Weights of a small contrastive audio-text model.
Model: 2.9M parameters, log mel input, encoder arch vit, encoder norm layernorm, encoder activation gelu, encoder patch size [32, 4], encoder width 128, text encoder width 128, text encoder layers 10, text encoder norm layernorm, text encoder activation gelu.
Training: adamw at rate 0.0018, 16000 steps, batches of 256.
Data: trained on synthetic speech, music and everyday sounds put through simulated rooms and audio effects, 39062 training examples, 104.9 epochs.
Rows from block 5 of the audio encoder of a small contrastive audio-text model, named by matrix and row number. Rows with one number belong to one neuron. Each number is 500 + 40 x the weight over its row's rms, rounded and kept within 0 to 999. All counts start at 0. Numbers have three digits each. After the name is the row's rms in percent of the matrix's.
After each neuron's rows are labels from the 100 clips, of 14848, where the neuron reaches its highest value: "strongest on" is what is common among them. Only what is clearly more common there than usual is listed. The data: synthetic speech, music and everyday sounds put through simulated rooms and audio effects. In brackets: how many of the 100.
# fc1: MLP up (encoder.blocks.5.mlp.fc1.weight, 256x128), inputs 0-63
# fc2: MLP down (encoder.blocks.5.mlp.fc2.weight, 128x256, transposed), outputs 0-63

fc1.152 104:515497481396473561524503489565437529447489582424533502523498465466466523490500500448561506508466503429519492547496481530429476463523491503537482505545461451480545364528544492528542494501460541
fc2.152 103:475473524531463463463520482512400437501559527549481513475511461460567453431469552467464509502461495466557546513459496578430481494527472432514470446523523477493510549502452508572540541511624568
strongest on: everyday sound (59)

fc1.101 105:500481489464509478495428500495584550522511536498483526440456484517549501460634550578499512535456490511545537462502490446485519491397535500527529488495470494530494461492530530564466522445544513
fc2.101 096:506477537482518514506483484546508532492527446511496482470479468549489516560573522480521493573500495488419541504480481475590517458497543510410466460473529421503507579503552572470503492524471424
strongest on: band (78)

fc1.151 104:516455423506495488523495459498476491523546567451544489517520527563525518478516452549458520541497496554482524497481499366483471519504518483502467429537464509498532431506474538551483536496472478
fc2.151 099:542479495416472495537445559471461474446475480495450502510434502502466564486557463470493560458515474480520501581528573469572515543531501533482463466416482475417570546561466527437484532528554532
strongest on: drums (96); far (76)

fc1.36 102:471537539450528504486491486460454458446437532510546538471434510446505517448576474456476580509505564469462531506556524492523465427518492530485496429524500497516485491452529446522479440491539425
fc2.36 104:518561460494403475485541446484497515531567526530492485518492419473420534529494531528490542486464534486492557499541536540504564526532515511524478536516525425461517442467507471502455474541545564
strongest on: band (82); wah (33)

fc1.46 103:511568457424533570533513479572534549525493496477578500527478492508472479453572533513575517508501483550458426465390473489448491454539487446542579522499429537532558431538569541474532500509415492
fc2.46 100:511437454525462497557441488475478529543497482466453460431555519470552503555451483504529475515563564427454536509577460562468455484511492530537460485502487562440542567486506460472534519515454510
strongest on: everyday sound (96)

fc1.142 099:508555534512559452489463495521486510521504531459527521475547524486476479520541499510522446507477444513539493452623535539520528529420489487509536464552434486471428448514489496561463582471523472
fc2.142 102:501525561532553514527514468450495509533495501517452465482477575440520491495583485494479485474426461562477566533435499554499531460496542566453476538495535563500485424547436472513532510507441460
strongest on: drums (76); number of effects: 0 (50)

fc1.205 109:509487463464506515521414434561542479394487540570570501515530547427532472506589516511429482512495484544569488520449558457453464519511466560543502498499491569521535461476463480557481514499451508
fc2.205 108:502525484533490480479432514559496486613534489438462537509448555588526494497554516477551540442454501490449484552534438539487471472486489517465489544529479592443499449538544456481436499513508509
strongest on: drums (96)

fc1.180 106:441567518535457465512509497537485540401480484542443477489543508525563512416498525525517534506470420573484517480445523432518464491528497510524486550579534539527542516450467523509432496496537420
fc2.180 107:517451510477467499516446498511527503565517531533575461570552495550503520493521543467518562586468533427544543496485483551397453450465459507461524461515470559505508520402512494570477511495543582
strongest on: band (61); tremolo (31)

fc1.10 103:521473433550528511523453543497450536445514545453534556569543506550505493441547557496511512461509483500501470438532405463453470449460470492443506518472507461493470497467559469464512511500471541
fc2.10 106:572532501500528513478561527445540415377500553467459478453488520543475518438534544550452450485394489551531477518468522466496523548476453551510527465487467489441487501501513538507492495533488579
strongest on: everyday sound (72)

fc1.210 101:511564524535500447502429547539462426505497538490540504451441592505585532426545459512532534467480528525494486501527482457454461466518520483452469481526458464511521468533512522530448512480472509
fc2.210 096:547469457513462554506460460476466526501498511488478513503569490456491516472481557461510495462518417498592532531536523555538492529540384548537543537481491551423508476571535562518537501590553532
strongest on: band (57)

fc1.15 100:524505516510481519513436513529467521523542563484538527515460479496583536451562560445526497480486483558510509534573525560476488420569405534559522495495523542476539512528521493574466494518433466
fc2.15 098:528518505556452503453544477421443459449450476512482511444566503451441484592454470575411448533490465454528515529514446506546474575486543405500466488499514461470454481491480496389530493485525520
strongest on: band (74)

fc1.225 099:491507492484553491489545546509519448466439520468572518500459604513528567518557538547569545494506440444528438520497497487468378447461505423501507502515486389481513481473539528463453505499528493
fc2.225 100:506559467537438480509434479494529418553475513459528473557555581501468459519516504464557477514489532462490544511519472528473528476545499570535507538540457554453463496461492455496502495491431523
strongest on: band (67); distortion (49)

fc1.191 096:418505480501542508505596474515462501460459509539519473472477510575521440477488508511524423546552523457491437443499506506500531440550419480534548515478507480480482492452522543533518540411460390
fc2.191 094:469491554541501459496515490498600507515516472526520504453508490470503462495490429464506595487522462546514535454483523508479545465488530486565570549544525554531532496543486459493487553478478408
strongest on: speech (53); reversed (31)

fc1.120 097:463537485495439472525523530500494466525476489524464474437559484501468430507455500548487495480498489580490514465549442549460491476574508512480556476492508563535557545571543503456477536463507418
fc2.120 101:491534445398554492501440477500529530459461511460454590507397481461511572493529473499543521505535513499539439540569475465549499467525530533520469546514474531495479462486535410480448520533448508
strongest on: speech (83)

fc1.134 109:500487476484484466499479510520505506504481497450521528519502488533466507505507482520503490520500453489473524430452437482521523546463461469497421502451367444541493413521534569500419522481512558
fc2.134 113:468499524495486580477538466557516459500510497432470471539487503557489517553491485477502522499539490439465482525551507574498536519467460486538475609475546510486563557513491504445559566474527572
strongest on: everyday sound (98)

fc1.45 101:444500506517509501510506455554596478443474513511504446544540501461566522480482423465481511560474516565518505438495475451554453520501515452519448477495489465546538443474512457550504565465562548
fc2.45 102:537479525537526467471450434457492517606449495475501520477538547464453441510493520523566504504455397484515516526461485519520473489518476525473568532537531558506530474484503489427499531486512515
strongest on: everyday sound (84)

fc1.104 096:529508483431456502499498438456438504555503509515513587534444516461509513466523558539496477452547514473524508484490564524458474450434526482494429541555541444510487486509487460523515432481532510
fc2.104 094:479502523465455524548573597546509587425498524458526469442516453507465475575477447556490513514492498519440506494510421452469485534537470499522495485530500539492548516506486485533453501496497510
strongest on: band (64)

fc1.52 098:450463482490479421497493437472504503536512635536466512514494495456496515498508436532459529598520585545512534482484489511443510533539517488495484517605503504547468439584513503547450414513447463
fc2.52 101:535544446508439507558486553501527498509484465488509490505511412538439529567472495441534518468552496499516475539494479467510428478460476486427483458448460454427478625454540548481507526508546532
strongest on: drums (95); ring modulation (45)

fc1.154 098:483522498437487531515521462528536430488544503464533527497490514387466527536510439522523533515478547495532435478541423499459440461430536433460590464501513504461514488469534458507521473553386539
fc2.154 106:546491507505498509512476508459483552460571452522489551548590473508513466463523516487465490478473537404438600495562579440457468471514497514557519483452495508499536481488483472493510486486545465
strongest on: band (78); distortion (34)

fc1.84 093:514499524485524429511544485475422512422509489528508551550502545548518472498531524465503477534497488535519496478433491533486497515512478457443523497463483451595501512536466470500476487456497508
fc2.84 093:518535534493486473452428470573475457561416489394461581504488525537485554500440542475496518465522492541497421527517468476550471477488560462473551454566485528488504591456466494456530499524505453
strongest on: band (71)

fc1.0 107:479516494465476507523455548496524527496484600449508573438486490562521451444544526501474573463480435580545505481493528488479478458516498463604571549526498501503559441407583521534507510482554540
fc2.0 094:539472434449499406500494559425363486551555434548580524488513457440555504468421484486499485515538538457555455547505522556492519496475510490470422506421493457526484546518533470529527525516472486
strongest on: everyday sound (79)

fc1.217 089:530486477550487504522506412511498502477504487552479477497536522555459445506525530438543517593609462566460529514489495542459423483504516444501472501485487517508465452505490445502486425429509500
fc2.217 088:526593485537523526460522434477508507500479515532503436524520465451507490500447510489543403492442490483523494487472498534541493523471541474505501552549575488490412493540578510490534525532475508
strongest on: speech (71); wah (41)

fc1.184 100:468472480518491427491498532531509525525587468460538504448477498506485414408513558605547494539519528472525476484534509508499475482487436452528471483492447517467442500493498528478502540466496476
fc2.184 105:531463503504542469476523494397536544567489511559476512501496557444472478485588546514432487514506386548490468498529464496467541509557508507451540457484477589511482526556522478465519516513515479
strongest on: speech (64)

fc1.2 106:524521495504466512525454542557555485475461499508501483542399492489610563547544545471509505462496508532491550481497483502431441476399500494521469473557498493519487453464534521524523411505481447
fc2.2 096:604566513531467505467545430539507499541540505441465487522480491567485472470462496571513568475415485534480518519524506425484449562511556564476442545514515452526477470451404521555427473496523520
strongest on: drums (88); far (71)

fc1.211 098:518561420463502451554477488495542574447437465511560511506543532465571539508462431518471493518568417435498535404470453491493488501470512494539510493471495441534444451482545433520496491498485504
fc2.211 096:497484417515518569563539502509434482499635492448465448528536511501512522449488519484523441428513473488471511560538520562415479512510534569493448576486456492524447522582532501490509540479509590
strongest on: drums (79); telephone band (61)

fc1.182 104:502453504495466486574541479508550512516457532505521530530528511503574496532452610393461540549563516430532425430542510453486525479570410480442486511556464497510532505513485509527474480433449545
fc2.182 094:532479497516524442484489523494508568526533463514435564481575524493561481462512654488472464494425488491551533502461532517549624489490484511518557483599501530484533492539457479483514476534503484
strongest on: everyday sound (57)

fc1.226 101:521452531515463506508525526528481481488553512581553477451570470432530522473605531454458427575487502500458494454526461492518407469431426466475542501491541538559467518441508420544435568472462506
fc2.226 091:463423533500565477528449465546459474520505479487479553577500485489480519447470583455467434542495486474503563540508552507502529580566491547437473474443493492589513535497498553484574531500532505
strongest on: band (57)

fc1.140 095:450592525467497431513499473549544491525401510586488465515431475515543425488475456452507505483570516503528445496501542558577510541468467438487445431508470477518468503530547480525441497432532489
fc2.140 096:490496559501503540505536549482508506479437502509502571437526498491471449529513497481520467515461424538497502557485475416530526517487493512558546502497508571450479546418464530460521459541450520
strongest on: drums (64); reversed (38)

fc1.112 096:493460496467491494513532527585460548521481520453483519519452518581561568457547587517522503558507447452509468544516496480484429504464512496442496497531439551502530499524582500458466437463449478
fc2.112 091:510504497472486506427462423534458488539471562524450517459552428508517526560438557547532474471490498477543477531488493557412503481483493507433532532580450502466498538510589478519499511529506556
strongest on: band (77)

fc1.129 106:434462500516490505496480434471464477529491509464499481437518527513528522427573591474550578467519501574576447507546577557504513411491409459486546539537496457543490437451542517511473472506505530
fc2.129 110:515508540479581543515567511485510462489487483461521483429524528486530518529506545551433480470374510566484526487463540474589580469523543557490565476499531524493509498566447517465504531539497462
strongest on: everyday sound (54)

fc1.25 096:503529504450508484525534470517481554520417499488439474482510500515517477477519526473461510480533470507485520427549483462544513489476502479529507499463497450488537495479557535488428467497503485
fc2.25 098:515458479536530541503413451512534538495533507447519493500579420519511505518504480534508454457469483483508469499504504513419439493484486468476520524507460569530542530525564477507500491503588503
strongest on: drums (61)

fc1.29 097:512456458481397518533438493471526497501608441482481511515461513525506506472472523462444554598518573539510501499508459412483505529494516497569433559469464425526510523442509478515471477456514530
fc2.29 095:539509573498510484497529476517540475501445540474471503512489522425531455413501484515519507432429482513476516507463573493514530566557504531424502536442592500524489514557500500534462527549527431
strongest on: drums (52); reversed (44); number of effects: 3 or more (32)

fc1.255 101:494448489487489554512428477578473477537500513491542449515447532478535527536524499469530480593505491521502483465480490471431438408559508515554499561605462512566569497435489483530493420485474504
fc2.255 094:536564482510554495544560493505553521554498476462417490515465449443485531568468576491537449475491527413528475520535484430510443499540485595471514512536544466459409465440453410464454479539491500
strongest on: band (76)

fc1.193 096:491482518470500485503524458507474517512487481544542506513411528491507565469559507478527514505540544438466512514548514529501511422472462492477496451542548447511501497450533418445484445453558484
fc2.193 087:484449475484501494491451530478485516455561541434494504480476490479527517522538516560465482483519522507502554480507451546461545542562528569490489543536522482511541521511546488443482479476485552
strongest on: band (91); long reverberation (67)

fc1.57 084:466437474512561500522536475500502560525492489470502592558573490486562503522540526450527530541487491453492450387539456508489532426487402480532544503486485413452541497541493499506451506493479386
fc2.57 085:507471485527537512473542545420490482419544480531556565477502489556523489536489501509437443445440490486524546470496530598519610483465465529518581497522517513426502558483467505502568537495551491
strongest on: drums (89); short reverberation (73); number of effects: 0 (55)

fc1.131 106:528549482481522481549469485536410468486482514534560583504444557443522488506495544514555496545544548539508406495526531544524502500446440484454490440569442534468440548464418456527474480510427480
fc2.131 111:511591501487589475506489515534557469438508479441537453529478456442504552538458434439544579534510513452505539471462462498498485502488528537536507538492538473425524463477504437476515557539459559
strongest on: drums (52); number of effects: 0 (52)

fc1.54 095:455462445471525491499520539447514571439505533454529595466410562572451516498496448572537522489514534500524430554544490410553458484511511524469466445474457410480434486520477491416478528519444511
fc2.54 096:522542467583492515514488442508544535515536497533458456541529544537400528516512482442583417514482472451437548493489521505503506534499553549590468547512515517498463456500495427459515469514478544
strongest on: band (77); ring modulation (53)

fc1.81 101:518505504493524537495469504449532531506508548480526412477576478533518547563476570498440503543504478513561502471575490521430478521534449481544510531580463495630553469506614540495456452439472551
fc2.81 102:544534495529539440475494468406575513537501520581434483476463486471539464427463482523509509474510527454521501487443463493466557527454565529445557464576464490561429495488540428588553515567508535
strongest on: drums (74)

fc1.148 110:507480523473511555502506466472501466478595545545590556437465464526433480479566514576534493451490498467512476486556523504476514519522445470486500520462463515576426479464509497485455455531495517
fc2.148 109:456459485539502564545461529451505525482441568432434474528541535565470489521545469445456555465523445489516447483458520543524516428531389536503548533495556525494549471500470528427503509537513495
strongest on: band (63)

fc1.223 102:468479489520416458523415452558469511426497558550565553552490524495485508442457486478476516519519561598542524513519520493514512510557457487546467417482479502554514488498470499521461439472417469
fc2.223 104:530562505474510525529486467544474527489429504460422497528405457512449472593503469506491522496486509499409553493460414525462501531580549541443458525494494521460477433540454548444492521544521586
strongest on: drums (83)

fc1.220 102:447459494512533475486488563539484509490532527469476488506506583529502544515569534571581518482529509471565490466466438534522494450516414492542554527469472545453529485519542502558450517489497453
fc2.220 102:516574431472480505536460458542497488536410464468491509533427528442534484447543484511507476560514558522477551485486452525500517545481539507450394481464540429481463438547427475497480582532486543
strongest on: band (71)

fc1.159 101:458514493500532447494511493518429495431556530508564515513474437437451498501562481600544426434496487449546489503441492545516489501538425478488557504438496503468465467510454543493480485480471507
fc2.159 101:560467521542510523510477472577546550496458516434516543516530544499492470506535410488531509512532458508457519448478507496553468518564448458456519565489590467513566467444438492482418469512493517
strongest on: band (79); distortion (36)

fc1.17 103:480488471558488476506469461550482456402488515459480475491486469493517579416513442489495535441509482553496522461462521443482503498479484391509523512507395482477509439522583495529460450491449531
fc2.17 100:473501559504554519505507446511494423492515497438454500499462443475467513500463441563507575429505550444510544533429478496512474468567542540501569539506496474505553508582536465508570532497485526
strongest on: everyday sound (96)

fc1.23 106:533539471477508472510423533523490538530478494400439498426475462481452464505550527500510528504603473470443468501526466489453519456547429462562578552473484483539478456475606507457513424481443507
fc2.23 108:582579481485601487548452537488507510477509558529529440485504502484588455457526495474522448512500500450478515529469465506459480479539435490526480462493496480475459429439491499489568515541480589
strongest on: everyday sound (74)

fc1.215 094:531539498481529502514427467492547543515531524523521502534495512539491478506577493515503521592495454463516520464459447429453394510473526512491483507504490513526415447473509549494481449447522480
fc2.215 087:555507482440505590496437481463483564516507436496408466500440542538518565521516561472465527512517459505450540479533443512547536567540537570534491556478515436449488573477461563508457493509502562
strongest on: drums (95); far (87)